Weights of a small spectrogram VAE.
Data: trained on babble in 24 made-up languages, each with its own sounds, syllables and stress or tones, from a formant synthesiser, 39062 training examples, 28.5 epochs.
Rows from block 5 of the encoder of a small spectrogram VAE, named by matrix and row number. Each number is 128 + 32 x the weight over its row's rms, rounded and kept within 0 to 255. All counts start at 0.
Before each channel's rows are labels from the 100 clips, of 14976, where the channel reaches its highest value: "band" is the frequency band that holds the peak. Only what is clearly more common there than usual is listed. The data: babble in 24 made-up languages, each with its own sounds, syllables and stress or tones, from a formant synthesiser. In brackets: how many of the 100, against the usual share in percent.
# conv: pointwise conv (encoder.blocks.5.conv.weight, 96x96x1x1), inputs 0-95

band: 0 to 250 Hz (100 vs 12.5)
conv.1 [135 125 115 111 139 178  90 131 135 116 130 132 100 171 141 172 169 140 107 140 143 152  94 120 129 143 110 147 117 193 161  77 119 147  85  82 174 126 120 141 132 151 102 176 116 163  90 122 110  50 156  96  86 138 155 142 100 178  85 146 126 128 129 137 107  75 107 107 123 148 123 126 164 124  55 166 147 181 122 135 255 119 150 120  85 125 130 139 121 132 143 162 177 116  62 109]

band: 2000 to 4000 Hz (100 vs 25)
conv.32 [129 156 121 117 128 142 134  49 146 130 125 144 148 140  91 162 142  80  89 120  96 102 142 136 139  52 139 117 188 112 140 109 139 136 187 122 102  94 148 153 121 142 108 122 137  76 131 104  99 186 173 143 136  45 135 125  94 119 157 164 101 139 115  94 145 168  91 151 166 150 137 107  70 188 197 156 124 111 162 160 184  69 107 105 169 200 128  97 165 119 152  98  98 127 138 146]

band: 0 to 250 Hz (100 vs 12.5)
conv.48 [ 79 157 219  83 117  92 160 101 150 145 108 135 129 148 179 116 159 120 158 142 102 158 130 136 119 134 149 125 130   0 126 126 127 175 119  76 126 125 110 152 167 137 169 198  78  86 101 121  83 121 112 108 111 100 104 173 149 123 154 173 170  92  71 124  99 131 127 105 103  64 157 114 121 114 153 118 117 116 149  92 116 131 117 164  91 162 131 167 103 116 147 162 129 141 109 101]

band: 0 to 250 Hz (100 vs 12.5)
conv.0 [102 208 113 179  87 173  83 156 145 124 174 150 125 158 141 240 132 125 115 106 110  92 118 150 145 109 113 170 103 163  65  92  87 109 120 104 131 115 120 140 117 135 146 126 145  94 180 132 115  93 123 128 118 100  71 118 113 137 155 116 158 111 121 133 115 100 116 160 144 142 141 163 145 108 151 117 130  43  87  93 200 112 133  67 153 100 148 128 170 109 149 151  55 167 111 131]

band: 0 to 250 Hz (100 vs 12.5)
conv.67 [152 112  59 163 124 185 154 199  90 113 143 134 108 149 129  42 122  98 171 123 166 121 158 136 119 169 134 130 139 169 103 129 136 125 158 138 143 118 113 141 153 149 146 139 128 113 116  63  48 105 113 110 149 149 170 121 120 199 133 180 135 149  95 137 117 141  78  50 112 152 104 122 160 110 112 157 124 135 150 171 172 122 145 138 157 134  84 230 156 141 111  95 167 113 141 122]

band: 2000 to 4000 Hz (94 vs 25)
conv.40 [152 154 153 157  94 135 128 132 113 113 116  92 155 134 204  93 143  86 121  84 135 128  86 124 156 137 137 149  69 174 114 124 102 131 173  53  76 112 146 111 110 143  89 133 149 132 104 135  93 235 131 138 148 104 124 108 103 101 132 129 103 109 129 111 101 134 120 150 139 197 153 131  81 176 115 114 123 106 162 150 184 141  96  75  67 116  79 137 188 108  89 192  95 130 169 113]

band: 500 to 1000 Hz (52 vs 12.5); 0 to 250 Hz (44 vs 12.5)
conv.6 [ 98 104  83  95 141 101  66 190 154 176 103 143 115 137 154  94 138  98 157 122 151  87 149 130 127  97 121 119  79  87 122  30 150  98 132 130 105 122 131 111 101 158 105 144 115 141 137 146 128 121 104 135 124 121  10  95 123 118 149 153 113 127 128  98 127 164 108 127 153  94 117 155 214 139 115 105  94  83 147  69 101 122 130 131  96 150 103  30 143 131 115 135 109  77 107 149]

band: 250 to 500 Hz (99 vs 6.2)
conv.47 [ 99 114 148 127 125  67 132 151 165 119 154 128  91 140 143 153  31 105 144 143 139 123 170  83 146 110 146 102 125 167 150 167 131 162 139 123 137 140 129 148 114  35 101 131  88 174 135 130 142 114 156  89 103  94  93 114  88 119 139 101 134  73 103  93 100 108 111 150  91  93  92 103 138 102  79 125 118 175 166 133  95 121 140 141 132 138 129   2 121 111  92  55 146 113 107 161]

band: 4000 to 8000 Hz (89 vs 25)
conv.76 [102 112  77 178 164 105  62 163 100 161 111 153 128 161  82 104 148  96  88 106 160 150  99 128 135 156 172 137 135 120  86  57 160 117  69 137 132 126 134 141  80  87 122 142 114 149 157 135 163 243 114 143 127 123 139 149  82 123 114 112  53 122 143 107 124 149 160 124 176 123 124 147 160 211 120 123  93 189  88 141 123 119 130 109 147 100 126  90  92 148 109  87 103 145 158 108]

band: 4000 to 8000 Hz (100 vs 25)
conv.87 [145 217 130 137 124 160 200 171 168  69 131 104  88 125 160 113 129 109 171 127 135 138 102 117 110 132 138 115 104 141 158 162 138 120 141 145 149 123 135 129 142 178 136 131 106 150 114 131  93 148 142  93 136 112  96 138 139 178 122 121 121 147 118 132 118 168  97  94 126 154 104 143 132  69  72 139 116 154 112 198 255 135 132 118  76 186  25 140 137 143 105 148 120 146 139 120]

band: 0 to 250 Hz (100 vs 12.5)
conv.53 [151 142 182 135 114 157 142 142  53 124 149 141 104 121 122 146  84 131 121 247 117 149 149 115 116 167 135 111 117 143 165 170 109 178 130 163 114 127 134 108 133 103 178 115 170 146 138 117 141 146 130  93 117 104 189 171 141 119 137 131 126 149 123 101 245  95 153 120 108 145 130 195 132 116 103 146 112 120  85 118  97 132 122 116 130 146 106 243 102 152 148 140 154 141 163 121]

band: 0 to 250 Hz (100 vs 12.5)
conv.16 [125 182 142 116 121  90 139  96 137 124 127 127 172 138 148 189 121 122  36 111 148  69  78 135 144 128 121 115 124 101 116 118  86 161 132  99 102 161  94  67 129 117 161 146 120 147 119 144 151 163 120 146 129 111 192 105 149 140  95 110 117 175 174 105 124 136  75 191 120 157 206 155 128 149 116 171 148 153 134 107 127 168 124  82 111  85 157  34 119 118 103  98 135  99  50 138]

band: 4000 to 8000 Hz (84 vs 25)
conv.52 [145 165 121 119 141 149 113 162 142  67 144 107 137 132 144 107 102 156 130 108 120 113 125  98  84 123 143 149 132 187 168 141 116 133 142 194 137 144 135  87 135 112  95 120 115  92 128 156 112 148 166 130 129  34 149 100 118 172 129 146 140 155 161 161 149 148 156 164 144 129 124 158  61  92  78 147 140 147 132 149 233 137 146 137 134 199  62 168 190 132 154  70 114 119  55 124]

band: 250 to 500 Hz (44 vs 6.2)
conv.57 [128 219 177  53 139  78 137 147 147 106 185 113 115 175 131 108 141 146 139 124 166  96 121 113  33 130 129  89 126 125 174 140 134 133 138 120 156 132  88 102 108 123 107 115 128 127 174 110 106 110  84 110 100 103  75 178 110 123 176 158 126  53 146  91 114 134 162  74  84 130 146  94 102 160 134 140 106 158 150 120 187 122  82 107 126  93  98  97 125 135 113 186 106  91 151 166]

band: 0 to 250 Hz (100 vs 12.5)
conv.11 [172  97 166 172 100 108 125  96  80 146 128 117 126 121 108 176 133 111 121 106 119  59  93 127 140 133 129 138 154  85 109 124 145 166 132 121 203 140 187 143 121 133 176 200 123 155 155  94  78 171 148 119 132 153  91 172 136 124 154 114  98  80 144  69 107 162 117  79 117  89  87 138  97 124 135 117  67 131 158 155  70 111 141 118 192 145 142 218  90 123 167 100 112 110 100 132]

band: 2000 to 4000 Hz (77 vs 25)
conv.80 [157 161 149 108  98 119 132 182 173 150  92 148 125 119  98  94 142 103  95 124 119 114  75 128 135 129 178 130 125 126 117 127 177  88 103 129 155 124 155  98 111 127 185 122 153 146  84  97  98 188 166 135 146 116  56 105 131 142  98 101 117  97 148 118 107  82  85 119 134 126  60 160  89 186 110 112 133 106 123 106 162  88 123 150  51 140 135 139 150 129   0  83 147 153 111 139]

band: 4000 to 8000 Hz (100 vs 25)
conv.69 [ 98 117  86 128 130 150  66 162 149 121  75  95 140  80 190 124 131 127  90  93 106 125  47 137 117 129  98 139 142  73  96  93 145 131 107 114 125 132  99 132 126 130  87 144  91 215  49 168 128 199 148 150 114 103  47  97 170 139 169  98 144 135 105 140  92 153 119 127 155 115 120 196  92 142 138 122 119 142 137 131 180 164 135 141 195 120 106 168 128 113 125 104 116 112 141 101]